Weights of a small self-supervised image encoder.
Model: arch convnext_v2, depths [4, 4, 4].
Training: muon at rate 0.0093, 2800 steps, batches of 128.
Rows from block 2 of a small self-supervised image encoder, named by matrix and row number. Rows with one number belong to one neuron. Each number is 128 + 24 x the weight over its row's rms, rounded and kept within 0 to 255. All counts start at 0. Numbers have three digits each. After the name is the row's rms in percent of the matrix's.
After each neuron's rows are labels from the 100 images, of 14976, where the neuron reaches its highest value: "top examples" is what is common among them. Only what is clearly more common there than usual is listed. The data: rendered scenes of coloured solids on a plain floor.
# fc1: MLP up (model.blocks.2.mlp.fc1.weight, 256x64), inputs 0-63
# fc2: MLP down (model.blocks.2.mlp.fc2.weight, 64x256, transposed), outputs 0-63

fc1.95 024:091131100120151112141109135107151120119146140147173158116121109131172137157127120107163123130084120158134133060145114134101102131164110145124134134094143122131102116139142088150207113110113118
fc2.95 029:136143106162114142115129126121112115128121133090136129136117137128116117137144153091143172158171177164111143070136114125145158138181113121099094105077117148118142120130150107125066119123164122
top examples: blue object; count: five; teal object; its colour: blue

fc1.180 104:116093116110097110112109138113093149135144143142175122145131120113125140110126112092150145115113141094144120128167131127119089149125118140178118114163183153208150138132143114085098131129112103
fc2.180 113:184143120119168122146137133126112130168101091144135147152139099122085128182106171112121166133149133104115141116121149121112152117123099164130123106167097180112127123132119100135139066134114127
top examples: count: one

fc1.156 009:105118107095131115117148143137145151107135156125141114165147135109107152086179101106143156133134114107114137170142134140169092124126150130101154135159112096112134125159139081105052137160117133
fc2.156 012:157147128117097126162119123130135132172127119155086149156113139165150093140085135109154141155110070147140130157138117135085150152116154144145155114110169136140143157138108113111194118149110126
top examples: red object; its colour: red

fc1.245 046:124084120100139117108138132155099147144104132134114166150130121110146139078128145102081152146169162110067169147155129114140128117113135121105123155136104117116109178106159097131101124160140159
fc2.245 044:130144144090096157144138114123128169147139149152135096141161136150154110107077101123157142165083088114119138119147148157152110180111132113129134115146152139165156183113098145115147151135114112
top examples: light from behind the scene

fc1.168 127:166100156108133106091139107138131127158137120101119168124137146125125141108137111176110127124137153182070099123096064115178157112122154109106144158132131117130119130140094124121158131154106132
fc2.168 114:149086144160138158139149118116107134128121100146096088106104135147213155087122113092077134125142128136162129124123074133153114124110124137130149156101140133146125145168139144105119142145137109
top examples: light from behind the camera; green object; its colour: green

fc1.51 023:164137143109110146122104120112139114151112125094108101154147093125110137150119157109124140126124193077130077157112130103123142147135133123181142119165158105111174106114119139134120125076162140
fc2.51 024:088104131152085108114160129132141114136166115136104142122151125156105151132109132186131048096130159132144133129098163116126120105122160116107121152180092111118113116122111161123110157132116117
top examples: yellow object; its colour: yellow

fc1.68 089:156134121063123156126152114112119102116144132100152147097109097126129119138145125125137127177179102113146144161131138125116136123083161146125127122218133129126114093115118134133094107152130100
fc2.68 091:144079105152131092120121132180137096117114118143158111118120109154084129125120133115135155075120093111155134192159141101109156150094162129140167136132149149119149108123129161140121146091143127
top examples: yellow object; its colour: yellow; disc

fc1.38 129:160123119132112120104150114122130102124147083140150167108157136128176128115128073114125086135135178111130092133110128184116134120120153108111158189118108167113140123123115160090106114133111135
fc2.38 140:099120097124145141128178144129087129105108084133174131108116121112170113151133135084119138159145126105128123186145130167143154152083090163112123113123118166143128113127145102100157146141134156
top examples: black object; its colour: black

fc1.37 020:141107134147135118125140111102125100181160117163124139134117117128096165095129123135137155127146144163140140072123147151148104126108163171076130119071121145143127134117087116149176109091127112
fc2.37 025:127146091108118161110135089126116111112137160087127114143152126107163115145130091106109142091124166179101117074129130131112130081172105120158145109092135131106120140173112116137106110099117146
top examples: blue object; teal object

fc1.59 220:111140131125120139147102145110122099128209084144189093130099133101137119142132113140147114167124126164127127142143140110088095143137122111105113152106108140138123165128176125098102129136084146
fc2.59 215:118089121124141124159129180114118118146152169102108106090141154115077142131147156130112145131139094145166117123113130133131120106155124117108157098133144100111153123200145091148107149170151107
top examples: chain link

fc1.231 085:137081076106120157153145110099179086155109131151104141129148155112132118141120117110088137153124126103128144113154100185144130109123118130119133151103094153199117123150110105143146151127121129
fc2.231 089:127141138165151099128083116101090138149181171079130132131109139113126110167114086145163162129128141113133139101146121135130112143121144106152131101108143208109116154104117123129125161113135127
top examples: light from behind the camera; capsule

fc1.126 153:149140103100140136152141114124144060130135108144161170117175120119083149136129097142132118110097115120126128102164145159109137090094154129142175145097109123133154151175124116084133116107135137
fc2.126 147:104173142147121127114167119141147103088078133121117138159119137113179097103135108099153161179128131127111131106151166151103148118136126131091126104068115150124125101140163124108133153118161121
top examples: light from the right

fc1.146 026:148149154101133111140117129130145142125128137089124110121149183140110116131138133129125127109155113093135097190115117080118167130107125090166138125162110120110130129114126141117044134161162152
fc2.146 033:126123149132140124112113144132143124133154093169091109117101146140106140116116147156133080111118070085145093197126146103104134141081135149118159152151147123167138121133117156136168139142120101
top examples: red object; light from behind the camera; its colour: red

fc1.206 007:160136143131138131148127141137104141090101160120119092133127139140091138110138104124096134109128126094110108142067141144173145132128155124131135130173094132125129167119122167123044165159133132
fc2.206 008:144134107105124107135138150135144148100116120173111131122120129172134110125096127126104094153080084118151102164085129142114150096097120127144121170122153125140117137112092088133191170148102120
top examples: yellow object

fc1.82 106:171146111126129122120104062085143128097063126122116130175105083129136143144147137126133149145141147099130145109147138153116123128136129138157145134135139063139144129127073151143135108135169131
fc2.82 107:109120109154089127145125142154134140164114113101133130087152115119126141144133149164152090166140126191134158130135107143148115083103141118140166123163105154117140138066155121135074152134128142
top examples: chain link

fc1.160 153:113159122113138059116147144087122094137101121146193153154171129115107122101152176147166140125111118138120132108125120137145148110117117123103139132110155142117100107185092116123158137124104125
fc2.160 170:109114126138126135121088096107125146108103145144168131089071127137119114110159151097136142110108116148113102081126172103118140088133101158166093102118101102169132089133110155101144141117143108
top examples: black object

fc1.139 012:162092120171134093177105125140109150122097117135128085143144140112161130130111123108100130119101104122162163083121112168131114144116168118147121119120184115130071138119096164128157115125136126
fc2.139 013:152115095107098167124117146122116150119163141111123140108121128114103138149166113122101118159132158123116113099123122154155129081151071114091076181103091116129131132111085107127093151117110142
top examples: yellow object; its colour: yellow

fc1.188 070:125109108130129135159100108124128123193127139100088117170099117118110124129102100133070144128170142121118185069163131138137099116127147127120110115161131117132112145118111109178149151128145149
fc2.188 066:156143128100124138077096168113108159143160149121147099100166091148151132104097077134168129104133110160112108110173141152140119117118128140170135128129087137151141114126096125113133144081110135
top examples: light from behind the scene

fc1.110 024:098128114113123081156150139109136104114149124163166170115087140124163132136150144146165138127110093134133147076147137081102138127157106133075131114094122117134160126166161117140158117138096116
fc2.110 026:130178131138148154110125137102117118138099141113134140135123118092135127147155164110159169135163124162117135087123116088118158188181139136144151085106162130120145108121130120126101066118130125
top examples: blue object; its colour: teal; its colour: blue

fc1.63 094:132146115121123107112150105145105117146115157117116146117154165120104137104113108108090130138166155137103183141142135104085110113121141139099163134126073145106138112170141119208128134114105152
fc2.63 099:116174148107131142087149131110138131172106107128201108101132153132186120083080144122166114119140117147121128170162140136134117162106129140138123123166124137113145125124129162093147148134121135
top examples: light from the right

fc1.5 013:154068147146138107149144110129131151147108128141080110143141127104099153102140119155075162141175151115120133106155135143167128122100170132095144123112117148140095142092074145136113121103139146
fc2.5 014:152151130057107156137113094108113147140186152128114117124151123124163114135086074137142090130093126153113100128154133151133121081141104126166150152115156136131136167122091115118139121120121136
top examples: light from behind the scene

fc1.128 013:145157101113135145132085150115144101098173121119134125138105124116139141155130104101163145157042137138172153084145131159130110146139148135119152129106161102137127104122111106136173107111139109
fc2.128 016:136103091161109118107111122154123099145129152107119154145141148122118115164157125091132120133166174185110159094128113149146165091164142124105114123083142153105138121144147084143084117137145123
top examples: teal object

fc1.27 072:122156124117138197132099140120145145094137158093134153123090081112124141124124111127174109168154139105122153130127141172122114113137139122087127119192120118112098070123124110144138120146147135
fc2.27 071:104076135133093067128142122178161075132101141140152147124132135153111128129125133127148145109146137133165156162162104161163158154110157144119137126099154138132129101141160107136106159114150151
top examples: yellow object

fc1.178 013:093128099126141138117118129104156148150143126120167153098153137111182099131154099103148122140164118113119106140162096156119102110161113119119132162112141104108081123130131081133170128138066103
fc2.178 014:160110103161104111121134128116103160136091115122128127131094156127110134123119140107122193178155140109114143109172083123158111160100135155142121099102129141106144121151162133112075133149166148
top examples: count: five

fc1.235 074:181114143133140098144124147150109129102115133099139113137088157106166122114140095141110110103141128124119186137106097134127097117071131080154141138153126133147160146143144097128177099101120163
fc2.235 066:179107136109161180131130164101116155157091126133117133106120168172120148133135104119110072153158105107156099147108135142154152145106124115084108164120131150126141129125103123139121179141139121
top examples: count: one

fc1.35 114:129141127140112103106117133172184131101115102137146112138143098110115137132115186143169136106117130114117098125103160132127160108138129111109167090143152156139161114175104120066110123086131136
fc2.35 120:119161137141137089148123112127151111104131194120152121099102145143141122121138135108164123146125103099086085075117174131109143154156131126093148107105104111153083122120130166092128120097122121
top examples: light from behind the scene

fc1.114 180:134156154129138143132117127150165144126025131128142176150124134131118105117136153128136140137115130095110122128128124141142099118121097123156132128107135085127147116131061096135139123126186155
fc2.114 198:132136112156133138189151113145139119132154092130136141104170146095069150134143154136158111149118087161136110119099128145113124082137158118125150082127147130165147122081138093130143102099141136
top examples: chain link

fc1.57 011:154150139139081157115141137118039152100115112133123118122122117136149113076128095141120113152142136134091142130142163156159120119106155111093116123139094140123156141130164177142140112141093136
fc2.57 014:102106120081156108154148148101127161127065147144195133101142105087139134126112096143102154145099114132173138132129168147129136143092145105154141123157157100130138128114111096147126137116110128
top examples: yellow object; its colour: yellow; disc

fc1.200 109:112124120147123079131102134133164109108125112135176149102128117076125138133124185148171134120110102130172146096108142156109149129128098109116166117099112141137155155185113105088119149146120126
fc2.200 116:113169150157137139097111112134161124072119156126106142154125145172127106125152154081159127147123129135115132065123129133099153137154118148150132079098114113174097091145142145120118128143109150
top examples: black object; its colour: black

fc1.147 059:096146118094170117175103141088150120143158140135147163135143146123158135134151121123134116120140115121118105104130081126149113128172119126163137149104098093133100170155127062100140094148111103
fc2.147 057:145159085153131144100105117097115160113112116110074120182089166161144125145107156133120156168161143122163106100144114117109119143129128132118126129092126152147154130154169127113096153154156108
top examples: count: five

fc1.9 053:144127129074169125152120127104134090169137069103133119137123132132082147143124084112137153125120121175112108100139114161219121150130104137128162134131139122133108136142124129121149122116137127
fc2.9 058:118114125139121120117128124106085161088125146106067111156109133147143122124105108113106126152137151164129141094141131141099149073138147079137152111083109143088154163132100107150126159115142092
top examples: light from behind the camera; black object

fc1.56 152:165133122091146076087162132092133156118076137122117149140131130124134125113129162122121149133144104100122149119157122141151145133107098121172146126142153086113134124084081144134089129155160175
fc2.56 139:129136136126087122169120109135107157136162123145128119132150156124080106139120150163141067150112109152136159153129108123113106092099143133123160146146120133167132137066078163153134124149098145
top examples: chain link

fc1.187 031:127156147119100124141163107152123133165094120108116163107130136127144092169119135174119085105097097126116145135084105090096142106131140135143118138185125137147141082144130145162129161110149089
fc2.187 033:098119137177163136129162147124126102097133135148146081106112125152114153106155131165143120128148126102155144119099116101147115115130141128118140158144097124101131080137135164132136213129092154
top examples: blue object

fc1.225 011:130076126159141102175135114126121142128109136151144104129112123108170137146122134089120126116117086136153152094085105151112131136158182136098102116117165115122063127145109142156149153157138108
fc2.225 012:149132090124092152121109145125134123099156130119131123100115110125089113142167136107112168154134185146126139110117095147145131105158072131115094174097082131126134137123101102126117164141097165
top examples: yellow object

fc1.94 044:106122108133137118116106126141157089123123139129141143142101120115149147150132164097163148115058149160137130062080149136100118123159113118115159131112163121141170137142137119119181117089137128
fc2.94 054:122159127176117131125139112125132128103127148116105142143145149152132128136159132087155106131154160163096127085088131143134175131216119132114108113094122139115100115119151118105075108122129116
top examples: teal object; blue object; its colour: teal

fc1.173 086:117134129149118148091176120154133131139122122111105170109180132103151093153123142158127090115131109159118156175135072098109159125110116140126127127153120151122108066136129122165101143114111100
fc2.173 085:116110160160157123170158141139121083133134094141139088097133100113134147110140126133146136122115082085159172172119126110111126164099142131136159134139112108117108103127147199140151137132127157
top examples: light from behind the camera; its colour: yellow

fc1.131 058:146103119139128110121141088143146097176138086112118150128168169107144092158166100147116138139131099124160125128148080133129125125110158125131156153113124145157131079117097121143109132134144059
fc2.131 064:132107104161153142116112096130090114176162108119091093123121181125132153094125130132133105132148116130120127116162094110116148105110142150142186147093129160090145115158108148148137148125131180
top examples: light from the right